config = dict(
    model='image embedding model',
    dataset='rosettes with rotational symmetry',
    train_examples=195000,
    image_size=64,
    crop_scale_min=1,
    horizontal_flip=False,
    color_jitter=0.1,
    targets=['mirror'],
    num_classes=2,
    embedding_dim=64,
    arch='mlp_mixer',
    norm='layernorm',
    norm_position='pre',
    activation='swiglu',
    mlp_ratio=2.67,
    parallel_block=False,
    inner_norm=False,
    drop_path=0.1,
    patch_size=[4, 4],
    conv_stem=False,
    layers=14,
    width=160,
    am_softmax_margin=0.2,
    am_softmax_scale=30,
    init='kaiming_normal',
    residual_init='scaled_by_depth',
    optimizer='muon',
    muon_scale='original',
    lr=0.028,
    momentum=0.95,
    nesterov=False,
    orthogonalizer='newton_schulz_5',
    adamw_lr_other_params=0.0018,
    grad_clip=1.0,
    steps=19400,
    batch_size=256,
    epochs=25.5,
    lr_schedule='wsd',
    decay_fraction=0.2,
    final_lr_fraction=0.1,
    warmup_steps=970,
    weight_decay=0.003,
    adamw_weight_decay_other_params=0.05,
)
Rows from block 2 of a small image embedding model, named by matrix and row number. Rows with one number belong to one neuron. Each number is 128 + 24 x the weight over its row's rms, rounded and kept within 0 to 255. All counts start at 0. Numbers have three digits each.
Before each neuron's rows are labels from the 100 images, of 14848, where the neuron reaches its largest size: "strongest on" is what is common among them. Only what is clearly more common there than usual is listed. The data: rosettes with rotational symmetry. In brackets: how many of the 100.
# gate: MLP gate (model.blocks.2.mlp.gate.weight, 416x160), inputs 80-159
# fc1: MLP up (model.blocks.2.mlp.fc1.weight, 416x160), inputs 80-159
# fc2: MLP down (model.blocks.2.mlp.fc2.weight, 160x416, transposed), outputs 80-159

strongest on: cool (36)
gate.7:103163104136124123135092180070123136103136134081145120129131123119116100163120113108150090147151103130157123127107129138118125132137113100147119124102109174120100128149138124134119145109116108112159116144093106117114123136141095143146147164
fc1.7:147178148116128129079124101167145123113112147152084099127118117162140134113138140127114140130156136162158158106181093151078151089116121140111120083154126172101140121118097109153131119132128125164141123178128135148101141148090150120095102140
fc2.7:128145106096160134088142152131098099106143138141152157145119098094114140154108141126143066119143170153147144107147136144125112174146111100141141094116115083158118141151143133144099133131146118112140131055166106134141091175199160104173159135

strongest on: pinwheel (80); vivid (35)
gate.195:140147164122115142146125119116146142143103146112155127141112131130138122149164157095129164128136135131168073037124121122085119087161113176096131130129133145159130101126174127134125114121134170070136153150140121118125106114102139189107130116
fc1.195:135146122139147123090131132117112124131132119133123138148129124131122120106110076182146056155133112139097169191143113134162146126136149065171136142112124111088123155122122139135142112140126103167131114110135132158162153148150128069132123118
fc2.195:122114152131112138161116131101148108124149133167170153140109149113134124134139131142125176193129170133068106076121118150115103145086149099096105157112139115171084104117130163122110086098140147123060124150128135161170133135093108150136114111

strongest on: dark (39)
gate.34:154137122115112146149158097114110150126128127138136190110119167173119119125108086091163139128111116116107118106086120145139138101105086133185153185136131148139140152129120147160105104148134127106116149121124120122136140113140090104131117186
fc1.34:149161117150152095107131085142103152106099082144169123144138105137113192102141131162147112098176131137188169129129106157119107116082125136130142091089151146152139107129117139130111093119134116138148103141165142100143145135070123099152129143
fc2.34:150127144144137141133119104184106099140143127097130149108117121109079103166131126108123126131103117182085124109137078098138151132149147112129161155115114115144126082133072134114155151094141135120113157098138118155114130194152125152118185156

strongest on: warm (38)
gate.32:138126141130100127179134146122135068126163175173106152139133123112113110159135178152138137106139095132137110071126119125133126129161122069113108139143129139155158112085134087137118150134123108128183129101132136135139127108121114187124136144
fc1.32:106119135130124157073136112118133162153142111088163117134108150144144158095136103100116134135124152158136125187123109120136125120074130174148168102107128118121099162145123157138157139112125172151074130138111134121124144116140151080133137111
fc2.32:122106136099136149165119134127140126142116148138114120117104136143150079122092115152098138110126150098123114091117138103139131108139149098139123164148127120122115192132113114081112103131172115135135149145146108124137057155139129137153122125

strongest on: cool (41)
gate.399:159127152096143150088139123144129132111151161142138084140151125095153160125144119127126120099117097117112128145108160165126129115142137116139157122146158136122126168110072146109151125125151137122127129175141111151148120203149146137174151134
fc1.399:142129164094076105103135128113204153159119163163079134144137129155143118128135095140107121102117085130119132167128115117141095140143135124103125096101153115133127141099131125126143160147082176149114129161129126147121124127104148110128121105
fc2.399:136131121151112117115119147128087149132120114104097142123119103125136150139123138081072129132128125151128143083089148141145123181119111122130116119148078094099173068174141131128115143117123074121145138116112138161131113167130124101112103123

strongest on: cool (38)
gate.208:102139117134164152124136097147138138128169130144166132138142111122122119158111097136127113134097132082178130143160138105096120130150135123151137169128163126132099144118148115110113133125125156178145101181121138178137099117098077130137160134
fc1.208:130130118110133146115171133166115126114103108117169116129130102133110115088152150143110124093134137148134131134113187112086132131128133124117143110134138134152113122089131111129115115096133127093133163100115169106145112083093105089153146148
fc2.208:083123111123130139113127157090169123113122166162142170119083149125099131083115093134119097152137154165125126126135096132113133131152129146127116139126094120058118135122120131104161137132103128149106100136179158114131137170104172112085147130

strongest on: cool (39)
gate.331:178116140150115115128059147072172146096096132159148141154097092135132139139109127144145077101084097160137127130107180128119118108127135119139147168086147117127110109091113169121122084115123162098116075129141126151131107144100133059109093142
fc1.331:178133123135127097139068144105145166122085150141142116144111153124111146153129161141131084124109123114149135125103150131099112108135171138163123170124120143117097049101141119140103091125125168085117060095130119154096109121108131066145121111
fc2.331:091114142123117106072190143165110137159077111126142108103097145156146153116111144145157149165092155136123142134106124145121110113152108104129097139157132131095061130136095099107090142160134102141085117114094092129090107166142125131100155154

strongest on: grey (33)
gate.334:099154107137153093107159149098090101121159173154125165160130136111134165132139131120109113144107105142155118145127084133129128110124106125154123153109103134064115096117144113115167133128170158198140133113124105152119110108151150115090126121
fc1.334:125127147097158114088187117097143104097119111146103145143108130079114155137120141115163114144138154158155110162134116083118108109118135145162127170153117142090129124148100096129132140127126168125120140113120081134111128122143133151069102128
fc2.334:101109128129144132154135191163132093122110122144139107141094081099121122150144134167147114096120091182124105137127112146082111106148123134153150099106122127084129143109175124167132128133141134162102105108110137122129116120105111148150125098

strongest on: vivid (38)
gate.165:128081135125131157117121118126119068115063083186128152150126179148162142141130149121110111134110115100086146129125142105140104108114114126115101144105158136118099089106158113121174189111140136109096108132142064102144119124136152084142123152
fc1.165:133142117119106124124151160188138144143147131115155099174117124148120114089143113103163136120124113114143127149111135142083136133123057143110157152166153131114150132123119115136166165126145170134060108141126177109135121091128064167135138113
fc2.165:137159090125141169163154122187131134127165113138119159150143122107128080120137097118115129132087129106134133165115148125134145151160113132143168137135105142148100137115094094166121134154081113135082152144124145079125148058133106138130131122

strongest on: pinwheel (84); cool (33)
gate.235:136082119126150118109111153138107109144088109108086108143143124117134154168100109087113180124113103110197137102104177110107151165152153132126114089138125135132166106061140148142115092088126123115146137090098114129120078104141136135113127115
fc1.235:127119106162138107131088116150117097122126128166089131167154125096138124150087138109146151166094120124185116095096191121113151138136126135132099093144126138133157120105113121134100123101123108106145092103098154116141109119130123132097150106
fc2.235:136100118149143122160138131148186121141166134111123138100108129127147108125119126153129093166131126132108142147110125153138083126098159129147121137095165129133083160143146117160126164125079151171101132113135128116147133129086117143136183090

strongest on: cool (37)
gate.275:154159146151100163124102128129100115138117085129110116067122112178144095155127147135124116080090129102141113111088145120128151117141119102126132123152160149124136110131125080152144121109135099126148101144120151107126150145191105127145141114
fc1.275:107132159120081140116130123111130063096168128101123130135145145120110150151120131124104175103096151147106131116127125067185120131120158157172139143133128151117100107089130140177186110165140094164100148107138159166140109126140131117154125123
fc2.275:109105139094143159149111134108118126112116156180124147094143146133152098144129110162131146130127124108134145154145141110135109129185099107154169130137098130091137149111136124120151151119096110108122147158126128097122139141143120137095146134

strongest on: earthy (35)
gate.152:131116127154098104114141153097144138118182142145141124146120145140147115137128097126121126144134098104110075110118144124131051108132107215105172144128087152114154096105123102130104094092128128104071092114122126139125108110128151151130154117
fc1.152:104117126158136125154136111159125118126103152102099140147135118095123153121127138114102115121116136142149164130131110099112144147110126074146123107110135112134117159151166168153133157131150133142187138159117106156134160149126144124118103126
fc2.152:091147101112091149102115157109115107155142160099185122161115150120163128097120087141121146153152122139104148154142130113139148169121123158112149084110145135104101128089157133127120107135093094104082130163087123142146113127102133131120125168

strongest on: grey (39)
gate.99:094116158110154142128143136122120153165136152100109143117105116111106149122145137079125123082110119160153109145075156090122123157167128114164156101106170136109145143121154144148120168110152121140077134096143124151151133138112138114103145130
fc1.99:167138097140129084114135134164139109137135119138173111148155135142147125125153116140093146147107155041105102116098111138158134124085138108108131153163110124123150102126068113183130095163158142117150119140123127129108132114129122153211109130
fc2.99:105126147128179154088098139142149186164120112091144101125115101108114137099123151095107080108161121188168132125099130103135148151108122133135143111125136164130162125142107148129106115150158108122116113147093140109134099102178157098142099107

strongest on: earthy (35)
gate.397:151145127159133177110070153103148100125148165167139101158107105106125119125093105165143119088137140104142137135111154124165109089099133161112171119131133119144135144101160067106105154127105123150128146172158096104085096173130161167123107135
fc1.397:150125111114154108123129100147114146130080106116098137118157151158132119084148151106126138144142160126118147145112131123118138131160134084159089098137107142172131157147077182130137131176115109140090091135109138126165187126148132091137136100
fc2.397:108135098140112198114111094126146165128146149122123102147134063135125138169094121175145119158121114126110106143088108107128164093124159162142135140112126151111194119149108113134097100135134146136077115157114157154137120137102121123110117169

strongest on: grey (53)
gate.294:147134152119104151101102114143092096147155131124136137139173148095125111140158171118152099117150103083121091151133147105136136105149155118139109094107167071077140104153101134125147114103142090080163071116129137128127091159106139110156159131
fc1.294:105131140127122145135094124147140111088071120134153148136126112107097130156116134129106126135140187114100171125168150129103150171177087124124132136142099131166105160186108130145168163144135121123125156089142130105189125127100111137085117156
fc2.294:145143163115129147132090085152153183091129180114126097096102139140162097129117102150144129161120138106094150160129117104146114131129128156159076151122153115177174120110133102144140122119161105085171143101148127115116079116107159118112128089

strongest on: pinwheel (82); vivid (63)
gate.155:168129062130113114141150099087136145140119097147150117126172131144112130159089088138113042129136097125064147129094118157142135130108129144111155162103135167103142102163125111130131153168118147138098120117124171123099134124143098091124102170
fc1.155:146115097152139140121148119066131140145136100134115119127164136138135145189112092150137029109084107126093130181100112122187139129145123121120171176114133139117131115152118119133125154146118157144132116099133172132123105143164119082135105131
fc2.155:130121165123149109141132104181087127103094109157123098121146123135108087110108173130139128141133106150121113123152144105086148167137158077122126133173102080123107127120148099097109104148153108079121147177147138094128147142118113101144126136

strongest on: dark (39)
gate.15:109155161082126129117097123163161135163121092149104139065116097152159158141110131093171152136169089155131108119123096140125098121146133137149106099109141172133133126116113148154127136140128162153132128130111122129106136154089112129110142131
fc1.15:131141131131163135118074131160137149119107102166076142140109108129147119135147150095175133115141107115123136129095092148139056148135105100102136092135145148128141133135145134170097158092136112135126139132101150149128156140117086119137082151
fc2.15:146098134136118101157158124140131118132136134106096140098158142172128114150126128144105119173121137187126081117149137132104098151159139138110091136131105095124139145206138114120175130126096146118112139128141132114087120144134148152090092122

strongest on: pinwheel (78); vivid (42)
gate.354:076124134109127166134109109143140144156103117112105138146153109118112112131150128162111134145113116116096119139146147092094105120137136109068145144174121136117128077112175134144172113153126179121095119097147172147178129116128123140159167165
fc1.354:128102158099099188123127143148167140125112113091116145162124119168093172107130131154104146166077156085110141155130121124114123165146129144154128095151118144187146133126155172140126093127140095146083109121117156137182120112120137134177144127
fc2.354:139133147112133124147109107089106138115112075127130142116162177124132115148112158121133142115143111105133155130154133154142125105145107128106069106100115128111109137157151096106120130133130124135149141129123108117101164154180124113133123159

strongest on: warm (38)
gate.348:121138142121129100131133135144149110135118139162160136157087147138101129172137126066138168142130171130156097119087132145108120119077093120085125127161156135141144094149130127145095118119130128095162106154129150146160130121095141151114147172
fc1.348:106135115111142106130123147159159117164129112116151148145081152124116131191132114080133156130120143134159132105104166137114123117124144116084128120140149121142144090136149129150071117125126172120142107155136116144156131121111149167113141154
fc2.348:136157159136134119117147114167150124134143113129091154108144121114108126087115104130115145128068099123124148138126108143150124145151120199161104146111139147123167164124126147125183148141104124117125115128151125144125115109129114110137129100

strongest on: cool (35)
gate.379:150074109127125143120137086107183172106141157134139108125093138090120112129149129121100143146087105177126188100127103101117103150143134140128126145109081141165137118067091120137140154143126121129131141138143067112126135143147085123166121150
fc1.379:124102111125123109121151085108128124105121126110150144146104079146155111141149114142131116075127118101099115138135163129094156163124150128116171109163165144109113118133155122141187122141110100110109176125167160116129115126108165121107171116
fc2.379:143185156123130118123148151120098159158152112155108056120149097166130135109095106131099148136121158142109161138162110120121146122093124160148151100116124094170084138171114117121107114128148112124151097150110118127079117153092107131092156187

strongest on: grey (39)
gate.79:112131103154161142112111117115136143138168121141136123135167109115143107086147154102116140138179122142136186108157120100102135159142132133127076123121139108127095116126118114099101081117125121141123112149143172130122113149147131141153052110
fc1.79:119144107157147144126092100122140174136177111123111107130123128138111115110145159137129101118133131150128149115170148079124147157112129133120082129114151105099102135127091109118149098138143084130164128128119157106111132142146096161160092094
fc2.79:123130118102116125138131132154147129109136148144144155123144153117137155145079150130136130133141143141143153135145080140157133144124127153132092085131120102117136090085132113074159146164063101133106090121099108133190104143136143130135094154

strongest on: warm (32)
gate.161:105097118155135140105165178112135162159130088130106138171167137112114136112142085113115114108108177128114138148163102131104167113133114144102116141103105150165178109135136091120146080132131149125116138119092144105134149140167114093151171138
fc1.161:115116132150121097137140121083139123157141114107122134111121115104097150165160172142134114127125135131139134119100120163151120116128119103130128186130102095139151076125123166130136150111133086128126131097059133110128120145094133176117105166
fc2.161:155173148150147150143118122134091148111138094190127164115088067138157125130126131115130120140161096153102142154130144132124162147124143138139158116137113166147140128122131105121121124080128076112128157123128145107174119111154134144085116135

strongest on: warm (37)
gate.126:130112128112120155148165101100108137148126094152144147140126073073190166130122148103168143143115146139135156106106153133103123112133130116101130119127101120131103116100116112113128123104125128095154112151129166105122127083094151079112149156
fc1.126:151122162165156107151071117136109118168167156122103128120126159139114182132140124139144121144127136139138116125120154177149086141098091165076118129124146108080138127099111117126096095112131098088119099134126135153119110097131105126120091117
fc2.126:121112117140107098176121141103100152170131166091146120134127122119047128101137151107136168127159100181163144115130136151125126145125144115112135135127118138099114119134129129163100118145104145121123131162168143155099147108090120123132111141

strongest on: earthy (38)
gate.207:102127160141131135091170109116125188097120154123137104146162114109137102144172122101098175126117101123109110124104133130084129125109141127166085136165158072112162134107129091112116115142107089086151120183116126159083129118157106151116126113
fc1.207:133151125110119149116157120141138139111122097087138111150151134103125133117158094148112138139132108102126062133096122102080142091081123113099146155136117072121157157100127100111097130118133116073121157174167109120111131132149136114125115144
fc2.207:148135140159137114135091161088096105117098115121130155119092106121126141162124145128120043149099149113101195113137115128189147140124157099103113144145106135082128118145119137110143166106159144114093097121110069138146108134140149139120122111

strongest on: dark (39)
gate.243:124146150117094146104137162122142154183152140101126076127126090129134152117117142146138140168090152162193141121137148129119121108164156129144084137101128099081149153142107070155135109139138183116077078130149140129088116128106128172105107114
fc1.243:133117107124152081123155112145101134090106112126127161138123173119096086145136114111127126092161100086087120143110089090147159141085110141160162121164119153177092126098129174111158150121121082126158168112108150122130142122143127098129148133
fc2.243:100147116118100121058111145111168137185141159116109112145167075111084096137115149161086126097143104122166125142183148083100147120148117134117111153127079093171117117132176122159104112138124172101087074151117154139117137103116140129108129151

strongest on: earthy (36)
gate.253:115168102106130121086157086141193115097097137117106155121167145102104168127130129113129100125114103100106105158142110117145144101149146107130106133138085106149116123093126130143178139066143099154129168134080167128137108140156142112114133130
fc1.253:137171160115090082110145151108127076132081146104116129148110094148123113119146168095149136134088138156152144142111118130143106076137132116133090129151117105149147145133109138146152088147118137151120067157143106124171147097082118153124127112
fc2.253:092137133150135089125150143094134133094119117134181096173096118081161112125106178152160097089115165145127135142128121162100125134153134118108127120142106140133183137123128113096151109106108148119136117143142101148056082103135109107130106149

strongest on: pinwheel (76); grey (33)
gate.407:133120108130128143135125103074116077090143125115160147148130115139118111150162139164126085119136119103074136132093095131131125135137124129132108134119114180157145180147129135127130140133124138157122141132129183083140129139155139094149100130
fc1.407:127125159123116138106141164175168168151145156125081134108106141099144110088090151106132139122099101160171122138179161118093129152104138122146129126156136105106120078109139129120113114156122095118144135157161100159108115125110103161103147147
fc2.407:167165130118169141104133126141140118131142124113135146106080140122119108148136117142118132119103134091093136124110125143163162135120186138129138133089147130117097197054090112153121178118109103132121126112120165155151121147133131091148113102

strongest on: earthy (36)
gate.83:100078139137156171138131086102160117097144054111099146095147136088139150115096125134122167135151140128158110136114177152115160121145080155156133100142128109122155137158104105133096102144155118090103154152127125113157129127091128107126091166
fc1.83:125167111132132098104152133162085153162109149159137110129129114142137132116159111170133085107108105149111139131139099124130147176123162124098109159121115141125129127123131130119138109110135144164144101127107175124144118144150116137131185113
fc2.83:150169087143118125091187143104122154133122153108158105124104111145127140146120118122119084142148150139131114141132145169112127126143115154133121122133139161107174119131070129137082083147126164094139143149109118124155138131115132128110086109

strongest on: cool (45)
gate.18:185132152105113170130137163104125172085094114135117150158152136096165153101060134112117158106140125160133129159111137117137127115121148177112103086128106120141157145133095103103119127080116176078110163170093135131088119152120131152124128159
fc1.18:129146125135140155183136121146125126120157143149119124106106110125111140156207122174093110178143102078109129079116129116109114185135130118131127111167172168120110124147137108145136128137088106148122089091128134128165108125147156122159126068
fc2.18:145123117131143082154124088128121106137115066141118115169131160109148114114116119134089117145155130121109176108139144089123134122170080137113160102119144128131145126067136113164202128131148187100127100121138159133143080125125116174096117140

strongest on: warm (32)
gate.183:149133089146127155170149092107147132080110103139087112106182113140118143126109173121127170119125140134131090135116118144154156110152090109142125119150131107105156168138122141124125154118112122133138119092189116143108156154175130178133144135
fc1.183:158131107122189130143084139137140145143147115117117135083148121140118120146088146098119143146104077122141124140125100124200124112110093139123138147133110125115115102118108119118099169131138156112116091124193159141118148106158093177114154161
fc2.183:143119131127126115193151124114160157120132141142116125141136146150139111100153105101107162089111150135113169073107109123180117125116140181125142135124147141087131110089114122124130110156151133089132086132145151159138163133131134119101126163

strongest on: grey (47)
gate.114:141129139113090165130109112120112146160132117144143126126109115176091078161172158089117105158122126154080139133105103126074118137118095163153135105105059123157066117138144180157149161130114120097130113118138145147099094117168133141147122137
fc1.114:104133134088111103135149160137156114125071160118104184139167127121144190108115106129094145114118105144185149148146146104188137130113178100129148088164178139159137127103106109125127121139129161164156104109136134102118122163139137123142148151
fc2.114:156163164127103156119133148144105144166180125090122163085152107127152131192146172134115116108126186153135116162095150123112090143136110163103160120123124172134117130132114136094084133092140059103102144126130139105155112139121122101137124098

strongest on: vivid (37)
gate.181:142146172182130144144119095146114118120162154134145128110167146119134157119102075148122170171106083149087114141105112099134159116151128149160066157155130122151126109154119134153098152139094114114134129103092139118127089132124186119120103139
fc1.181:119126175188157130139089112175116122132148133131149132100149148145149170108117098148126133154139139088110130144144125108120150147155132170167086181133153120101134122156113103147125129126099111135144172129075167100122125157120130128112105146
fc2.181:146157091098118118128148135174124160143118090136145135131131122147130115122134145098180129127154181118146124135150120145099125136115124138116138139111145139100147145088161120117134130109104154117112138152123182104139124146112115141132142133

strongest on: pastel (33)
gate.310:110142151136138133133149080133127110133166119140151132120125110134156113160148116134123119075125115088129117157121163140120149095111139133120126157129105126112158166116132085086184085104174159124144093137141151118117114133141119129127106081
fc1.310:134074097126149136136130135106121119157125084129113092128098087145151144148084128107105087096150070144115095118106152096146137120114173163144137136158154121149154165151124153120112118135131137104149130127135094133145121153127065126154122120
fc2.310:078114099134115138153108123139175116093119128116126117095152106157121135154114141091136099146113120111116094106155090149142156119144130163103145106117152109173119126133122144130138119176127153151118152114104081115151103138116088140119133136

strongest on: earthy (35)
gate.90:119141172109148126158096158125120091136104132074088161137163116152129129149102165125092110108162107091125154117133133141122180129173128085176161152138128129163184166121099140094163114132137107108095122102176140122205110159116109130139143124
fc1.90:129127172107124174159131123158118116134185066095119095095137117106114158121102116126137153111143116122106123109110081103153165110137109138150143129142123134185155078115109119113128101164145103132111125153158107114094135148117096138141118123
fc2.90:137138123145117127105112130131131171097133164136099141173147104095101149163131133099110100141095133116136119112159090102158145121155152127090108173107107143087167167126156119136176108152115115089152108158106107108112108113164112128137105146

strongest on: earthy (39)
gate.214:132156138155125165141121151112112115151115109172173119104134096113126154139166088120098128135168106105157137083131108131116132090116098157117104096141188156127152102125114125124143115144098144125105141105128165098141118167190111128166137132
fc1.214:104121136072135126142127126115126128133115127120118157166158093130131099133137124128098143162147152106143119115127200149120086124110133116162162098123136140116132135159113168100109123128106117155117122086143124101127093100154179131124162108
fc2.214:091114129118118170109121103105125125139092092134107145152133149153148163130129115149122129165125128108135151113140104076091129138118119124103133113147137128161112102094166154075120118135162079091102126118117103168127122135141130143121166160

strongest on: warm (32)
gate.332:121146155121144114128112107119125147091112130168124131150140097108131124146114143175121137153136123089168127100122130104113112095129142137110166085092165157121146144123155148095095157103093129151114119153098113077102120130111135126132109122
fc1.332:177096106102122144112085123112142084155097148090138142112133071113119105094143128131125091134163099199130120128126098123117161142153118130138067168099157138121140143153078123100128142141117113064118158144166139140170120098130112118146185122
fc2.332:115137122110098126151088132135109091073107140150151095156093127139095115098131122161073138081125118127122131136145161106104110146145113105198137093086121140134140126140160122106099144095140104146125130125117153147114156084114135106116120152

strongest on: dark (33); vivid (33)
gate.72:157095110108118116126128106069134125127150137080146151144159108116142150131151109195127091134130135153159122114114137146105115152164109108136111114089114143107153142123118174139156144158126134141130109091146104159160101106168121180107122122
fc1.72:142146113097157146114159157138137147175142163165117123129151136140117117126109150057113140121132098135110115128132117131092162161105099156083120140131146118168133163120130088108124110121113129097172141125085105142110167145105134102095112071
fc2.72:181120155125138128118129138118168126167141129125164118100133149122120120144103092152149098165128149109141098130166148113164179141138128111127123128055135137097074139115126140093136139112115121110103077108134128100150098118092082203180162112

strongest on: warm (34)
gate.381:138132161121130137107139162129099137112071135149128109140158119154105119168108137148145131136092140137117098101126114122109116135119093145146115199165123141153095131122071155115116107184120110113074155142103148154128104129145127131153098152
fc1.381:109096153146138116157148108112108099121073133155144124117152104135136134145139119114167113216089163106157128102113141128093111105114114100156134122135121127139093120105153154118121154088121095127088117160093171116123127080115104129123145117
fc2.381:167172129139109106118141148142156121163128117132121153133132130144115156118122134096160140097131132090146092167149074154136141149168120169173136115101101122146129124118106118108137099123132122152119134115112098115068140100115089119169139087

strongest on: cool (42); vivid (35)
gate.71:096165147149126158093133160066148178123120124098095126113130166114099167131134172133158129153149141106135107106120118080108104093122124122095109160153152128143134093132127094124117143149147133163114119118171109129096131113143110100139111162
fc1.71:080093168120160190092149133101136139095094105156128075112110129100115109143102132152145121093110140119143150114081111119144117134117138133147179144097166135106157178122142122101113108134132121138132123129094100107131133122095107103117133138
fc2.71:112096114133104130118108157161105102124105118168173152119081130114095077097135082132126121098116126120128123135103155184163158139149180138151142123098113147097146093129165123119119142099141130100108133102095098115153108113121147131106110132

strongest on: dark (35)
gate.320:145135133139075115115128103119107073160086151140118120143152149125068163150156160143100137137112116155124144124100120111115124118142121131119084083139109089128130161153109122144135115156158089134122135132118107150160140143176122130109148130
fc1.320:163139138124117101160156123121113097096129099149117105130120159139122138122109132169101107116164085091164137142112112126134135133120155135137124078102152073097134146153095110144128132136166106134098141157078075140108146155123106136116189121
fc2.320:113133142080119093118164151161108135168120133172174120172117119135114156135112151118113145121110151128117117173157102072136108129102138135175145108093132142090135166142097106189100138101109152112141082144117137083133104150106117121118133145

strongest on: vivid (39)
gate.272:120108135136119148160152093129126123181166138087153099140102117092127150106138161110102142130115108133092103178130134118101149093173173135131097102150112090146135126116104140147110067145135118097158137158142114148132072121180120112162088126
fc1.272:128097124139139097169131115141143101153124120117116113161114122131130163092148149110109163107109117141096108157162149161120178092189146118090096108133139136110120150115110148136125072126132096123156140170148121126096107147169127152137087118
fc2.272:129177135114113129152110119163105141136131142144152132107164139160151147110130144146178070138159120116128171100154129148109084161061138122127124144134140133098163116138123144120133140114129161165096117085147118120122128092091125095128133139